{"model": "audio captioner", "dataset": "synthetic speech, music and everyday sounds put through simulated rooms and audio effects", "train_examples": 39062, "time_shift_ms": 50, "n_mels": 80, "hop_length": 160, "input": "log_mel", "spec_augment": true, "win_length": 512, "tokenizer": "word", "vocab_size": 36, "encoder_arch": "convnext", "encoder_norm": "layernorm", "encoder_activation": "gelu", "encoder_mlp_ratio": 2, "encoder_inner_norm": false, "encoder_subsampling": 4, "encoder_layers": 6, "encoder_width": 192, "encoder_kernel_size": 3, "fusion": "prefix", "decoder_width": 256, "decoder_layers": 8, "decoder_norm": "layernorm", "decoder_norm_position": "pre", "decoder_activation": "gelu", "decoder_mlp_ratio": 4, "decoder_head_dim": 32, "decoder_fused_qkv": false, "decoder_bias": "none", "decoder_qk_norm": false, "decoder_layer_scale_init": 1.0, "decoder_parallel_block": true, "decoder_dropout": 0.1, "decoder_inner_norm": false, "decoder_positions": "rope", "decoder_prefix_bidirectional": false, "decoder_connector": "mlp", "decoder_tie_embeddings": false, "init": "trunc_normal_002", "residual_init": "zero_last", "optimizer": "soap", "beta2": 0.99, "learning_rate": 0.00093, "beta1": 0.95, "shampoo_beta": 0.99, "eps": 1e-08, "precondition_frequency": 20, "max_precond_dim": 1536, "one_sided": false, "adamw_lr_other_params": 0.001, "max_grad_norm": 3.0, "max_steps": 9700, "batch_size": 128, "epochs": 31.8, "lr_schedule": "cosine", "final_lr_fraction": 0, "warmup_steps": 1940, "weight_decay": 0.4, "adamw_weight_decay_other_params": 0.01}
Rows from block 2 of the audio encoder of a small audio captioner, named by matrix and row number. Rows with one number belong to one neuron. Each number is 500 + 25 x the weight over its row's rms, rounded and kept within 0 to 999. All counts start at 0. Numbers have three digits each.
After each neuron's rows are labels from the 100 clips, of 14976, where the neuron reaches its highest value: "responds to" is what is common among them; "loudest" is the band of the loudest frequency at the time of the peak. Only what is clearly more common there than usual is listed. The data: synthetic speech, music and everyday sounds put through simulated rooms and audio effects. In brackets: how many of the 100.
# fc1: MLP up (encoder.blocks.2.mlp.fc1.weight, 384x192), inputs 0-191
# fc2: MLP down (encoder.blocks.2.mlp.fc2.weight, 192x384, transposed), outputs 0-191

fc1.232:480536520495527510527484501500515495462488460511491501486485498478488471479544500468526534519489498479535492499494522493495547499489531485514462410526545438488511495494505512440492510505493493519496521541510488462536461456492502485465516493481508517467525528499508477500450539487507499496495498494508505485521473454499502490520492517468515546525483577492478578473534493481509502470495537495481515472523530489483527481496488496505494538483501512468514501486513504480525462542485471514475569494496515490489501492497489563535487485480519553520509509471487480512491535479484496519
fc2.232:513480505498511498499544495474525496492499502535516481505491509466514456484515488491481495505524523531524511500481512500476497498455521469524541504518506495535502531511531502499456545494519503566525505526542487491491491466522481477477497510509483534499511514509514531498520511552521514461467495512514488563445514556468507506488512500512477500488498505494525478468499489479518477452516528501498471508521499522482508487488519477488483509508535473525461531532511512504510425445557490453494491460532513491486461564529518512487514590467521491526493491488508490516478517495475556519
responds to: band (52)
loudest: 500 to 1000 Hz (42)

fc1.118:499472439500503499537489493448503494506524531518490545481491468504525521502506502508463484503476511505469465498484466494495500485524513496487504519501480505484481559508480484475504510499512461533506507521499500501557492525545521517531481516489504495455490494538503467507476504498522509493531517469511487508502518503524501472489501521497460480510499392512528525483477549530498495496507476474508493479530497506507517499502484490487517510454487524496474493485510543466504502432514511469495578510462505475507522474511507439508499492480399527495510538514500500471496520474559506501
fc2.118:497480515462516500499487447480500474485496495492513530480521483523484468510508516496529490468550491482488498497509497523484519524492500494518527488496534482471521489465511508514499485532535480441506472547542552470481478488467505490493479495448528499491560528478522527541524510508560503506485501502491507520478485503475519483465574549542530505523470506541501502525495559488497504512499538487466525447519494491486483463502514479499485499510558511501520532450475452503489536491476492461558492463488519515490550522482507463475478489480524524499487481481508496532460501489494513510
responds to: wah (73); band (51)
loudest: 250 to 500 Hz (75)

fc1.313:468468480478499467482503533520496473516463497507477526499518483465535514471493474490517530510493556478499463483532487512491524487506517483521480542493505517478478537494514507441518503466470496522522510501490500509521475472480519507480497500486521522488507483496464464512468516529507531479489506532508509508485537491534485520485482494494526492511493538502520538317523487530523515486517477508499487450515486497460471484501491489471515489512513512538511489492526487505545481483525491482495480527485526508501490496454493474527519504464501522513508514506507506534490537498473481507
fc2.313:478488463527500509476485514487510474460513474514525494516503525515514508497504507483543468513519465480491531503463494457512455510488524477481496480494507501501493491502539488499538499455556502478496469468474495465482504550520516528518470506551494521433526477457462549464516537474475516448452508478514534505513447520489502450514527498519532486483504543523520506459517472462446500515507454476524517477487518522547480454464486511495478483500520512503456542480514511460492465500513471496460508512497481492493513506501480502499477498449514488474514463502474504502529489519501533518
responds to: everyday sound (71)
loudest: 500 to 1000 Hz (48); 1000 to 2000 Hz (41)

fc1.299:534518545485527485508512497483536469501503505524481485514516518523479534509473535498524501490520530505600473491500497469511502514518498482509489363491479462513512513514502473507529485444472477474471521471490495499499506586497499489502504493501508531500489510499484535517496486515476504512512503522502534516475496522516494497465500490470465509483486512464461499517499535479447505482514464491476531482525502491502477534521440486482491555473469475476518500461482465453494517526483489523485500463473503508485498496506527497532504497491491505505493506520507526536510471476503508471
fc2.299:481486538540516507519509517447511520477507449479479506516521463484520553532512555505538465474548492480480484470462518515432453489492496479506533476518525497500511515497505479493484478514515513476502450492511457524453517477480485471482463477496474544481519492506485497519498478523501517507439468496504465474511479468498507484481490439528496458495483540527507491498490484504499484519464473490509532457512515555490532522461511514482504542482501540493505508467480523529495498447496536512529549508478505481487505514511503513509480499518470465497491493486530474477492521492457525550
responds to: everyday sound (67)
loudest: 1000 to 2000 Hz (46); 500 to 1000 Hz (37)

fc1.278:506519458506480486489511507515496500482498491494521492525538512475506526482527481502522491482479477482500480452470509448463479501485485544485444448504508500485491499543512501571448546503506497481534498512498505486485471524476516469496527534513486506497476498508439494515520491473524484485508471456528496497528520495514489528506505489510502479504505491440466538414504506502475484488467523462490490489488511496501487491485502475516501487610479503513500498516492550504500502488490457481507509514507504519532489480489481517499505467514492507490482483526497482486581490515430463472
fc2.278:491511512490492469464469514509528417431458497519480475502509505501518465475540527478554457510505479514461511531460522521562498501544513507506489509532505513497501475475503498502525483498534516464476512515495520473489485495515547519520471498510535482505505477507481513472518499499498563514525502491481495471502487503530500453451540453515500493513514512555514506520487506512515522492476521481533496522461535539485466498490487507473512477568491556482516505464520480495469482503533492534492529510514515513466479497476525538509479457507512485526481500473504549458511479485504519484
responds to: everyday sound (51)
loudest: 500 to 1000 Hz (68)

fc1.96:539473478548491500523506489501513476546513512522508546473474511497508496504566543518485522517459507528478489498488523475467482488499484479532446492476472534495474538501470472509485537507511559480512512518471494499531516529536554515479491531491455470477475521530500495502491487501508473501494527497513503512485466498497495506559491487494506530508508497449506483455495460512512472518494493491486533476474502534507448464527508541514527524484509546527507508457443477496506486475482504514498482483500522549525507457529496453468524525460513513505466525522517483430494531497476514516
fc2.96:526515466533500472536482527500497484498531512510467518518529516475504441502513495520494529498516502456522483478518515487495505535567484514469470491502521506477517470490447465519495517505491482504516498478456493456472557502518513499469489531471522462529474564521529498522474513460521530498478496532487491480468526507526532476501505453540451479509561477496522486524499534442494484486467499506513536479515490471454522526484473487520534484504551557511523470488464521508508509520501494495544477472517467496513475545525499488514517529494487545501503530489512501524512511507471487495
responds to: band (60)
loudest: 500 to 1000 Hz (43)

fc1.206:468496504499487518498541533492513483499471547498491544522510515488496536529478487507524463498480477461488469464500507496478502500506477532501527543503571454542497512443489504483540494499460578501505514508501484521524485509511552512500528452469512502467518484474530446480503546530477513483513488477528472460516487515527508495506539492545509456495528445533481451526468475496483482504502525489474522507473486504498565507496497479475511475489518544469494525493528463530507514476535512488499508492473545519527516518453510488524502521495507498536482487510515473490519481473516504512
fc2.206:471507513470500534498504475508480550507495537503520517543474515500524540484499494545482492450484547516510496538501508501465487508528490506500502476501481439535468490538489515482514529500469536500528509492435525529499519528507512501445528487492569467480489524485483514475519477503495462535539473519518492508486510486526520479492516506486471501505507476555536510528499535560499511502491494543507532499484485561504521501517521507452516454516508511525516464504519501500471542500478513486510477526483454499466508489510532547470502487514538484511501514522524499481476540477488456559
responds to: wah (59); telephone band (31)
loudest: 500 to 1000 Hz (34); 1000 to 2000 Hz (27)

fc1.280:504491520500495455516461510477481484526459485510475512483501521476506504529525488488480503495498528447606465499502523530486513504503516527489496447520564520471514490516503456484479510513503507495520502516497502536498487526492560473504511466470521525488510500462510520514478498485479543497483478493499490489509512531507473485514515477488535475486497520501502495476522530488541485489481522501490496480515526490484504489496484523476466516514480519484485495513511366484480496443540464489544491530478473494501518536484515508490509494497470454504488563491500498483513520517528468483
fc2.280:503515485487492496493520560488525529484513503456506508505466486494516516477483458467514467504470500538512491480516484464461470495491519495486530484471497492462518530485522513524521466464520502541503500533476503501482492477501502478505544501496488519507460508471478503466487522470487507464513472480495479547535454465492512539459494504455475463511482481500480527517492470462504501503494502450476456559510530511489510509488530554505487492521508513437482473479481446509530456508493490503502496534463522516486518520466519485503532555492463503494501440485528503479532464549442490492
responds to: wah (90); dry (53)
loudest: 1000 to 2000 Hz (62)

fc1.236:514503480526446479523453479513490473504496515487533499490489492488555502497502540506481507524481498455463503456461508492498495504493502515484522455500511494499494510482467504464495535507560483465475533506505490485503500478512470497530516498476507502500497485581511549517550519500507449476563500465507499522500473510497503473507497492528509482523508508510539481437499497507489515495487473517501450503504463472523492507464496561520520530474477514532509503514506486520506515519490517513524498480502483489559507469503531584541464523483463489512467529500545500526482554477479530495
fc2.236:509521491519556499494458521514496493462527499473507519515509503473469451516511520521491551466510510530528531512504532486500497478489502487437495531518463566494508487531505515485468500531468486476517547484530545519525526508509476553467473492460495449533476486503502532520480500471512477524464529489508513470511517474474471473519493524547533510498470506526482513493480486512473454504529495505532501490489515494512478512424480503476529484500454497521489482530491499508532466523488482478484521573531492493534543499474546478502491509490488509494546524473534476467507487481495511515
responds to: band (50)
loudest: 500 to 1000 Hz (60)

fc1.327:468497504517475489522518539474484461504520525486550503518498470494497540490512456499491534514540532450501506481448496486533489536509484516480494501491504549566522495534466509542490470443499521523507512563498475505493490492503499504554470484536500490491516551466531506486476504482478455511451484517537532433511514464478525474505487490465483484524519476513517525497535505490512501497476495520477516507519501515503530499474524512516508488432499472472501444518484505469523476467506490484494483482475496494526467503504499492452541552508502528517490548515516483500502501452512506500
fc2.327:507513517489470483506481495519517472441473498481456484458487526531466510488539465487520489492479460483506516512553523443546464499508492498499546477472476483472512485525545522485502518533499504513517479512498462519528543484536474487484492475526493514518521509501521497504468477535535500496480512529500476485521533515472477510498528521486498478538484522487506537498506459523463510482493471466519546505520471512473534478510468531522525470494438486477484539471532470567462510497521519477504517508508501498481496449517489481485474488472480527474452485564489501493509515502501556528
responds to: drums (85); far (76); number of effects: 0 (51)
loudest: 4000 to 8000 Hz (64)

fc1.30:507495482477502532473449490484544526500482521520494461451517485459534499498505501532494551519520547506510507501466490526532517457495498484492483459500503529540504496479471527508500475510447508462508494509519504520548464479465502444428499459510511501529505539476496498475508499497507495489552488516516529514468539481520540463515505493456486502515503495534488495544515474507538536496499505489519509474528491500497492518513487463547488518441452530490468483544516500506493487535478520479511485494487587501473468497516493478518481474519492523539500484544485483527514509480490486516
fc2.30:502504463496509525496490501510516519519491510512545506506485478483500494528517491550539536556474555481524505520441488489476522476517481502484513484475484508499506477463486471473477532534481539506503499487538454518516499498504499482495469530481472497497540530504520459463545513491469488470490498515488490534501499486495505515506517527504478492474439525507542466501474532514492503569491546508459527526523478526513511466520529485498544513487480491487492539496498497489510475529445478500520464491453489561511538453524506453478494493540474501512500494508452534475555527518470486490
responds to: drums (65)
loudest: 4000 to 8000 Hz (26)

fc1.359:493485508509504486502542514502508517503520478496509491532510495492518489489517518540498487470450482485511468518503492503439507477513516587503473548504504488491503453471526485529446541490475463491459492511483496541520511507511524489496446481487493508464480497525494505481496523502469526474495492525483475496514517521498505525519514498499510537495488419491520462471479523460456497506496498488516482481528508489509510516518514475482482468472506537458490467581482513500525517522456489475489504464512477481518556525496528456542506519418507500503501502519484498503526472498545459511
fc2.359:556483468514489454517479454530518500512510505507578514495519505476482516508465488468523458486511523504489509525482490492454469505481502489467519490487526510522518532501502497493518515543507486461516494523502459468514478509483515484465477504502509501509568518485480508511507500512478547474539505542471513491521475511532471561516525557475512492466483561502480490509523521508455526497506537534458500511521522499497473500481509518504481513495563542488517499468536535530516539505476475501486534522513551455468471504517529487496468536460519482514485524494472506525510499500474470493
responds to: band (52)
loudest: 250 to 500 Hz (52)

fc1.336:510547498507489486516515514486528533500495541491553512560462540481491480529539480472532544525491501497528512457457475512522454526527499473495501461504508538494481490515505487493496541486514548498546526450518487486497484481519504523486464497497449480524486488496508483511484493472512517525509478482484456484486502473521518488520515488475494506484513462507503514415466560501465489515479513499502449470503510512488479472522464464522469482475486494493508492485499513489494514540475517471503526473531505460486474463489465470495509446497547540510502527489506514501452482501510556478
fc2.336:483485448525490510464490518524513443519515504514540499484499486478492500521521505495507485562494520506529534554470507492528503542532501493478508478527493555523559496471491467480462505494486515550497548509497505497500511487457494464500506521515479512480526477471495511486467490460498550507492536495506490519537487480488514523534540460502505543464524506483507502451487500477503518495511496479544515523503548473493466510499509510498508477501466476496504518503489486476476455529515456458488516472499504539466509510559508513503551454533485448473507472472492541480532464474466507496
responds to: everyday sound (57)
loudest: 500 to 1000 Hz (42); 1000 to 2000 Hz (38)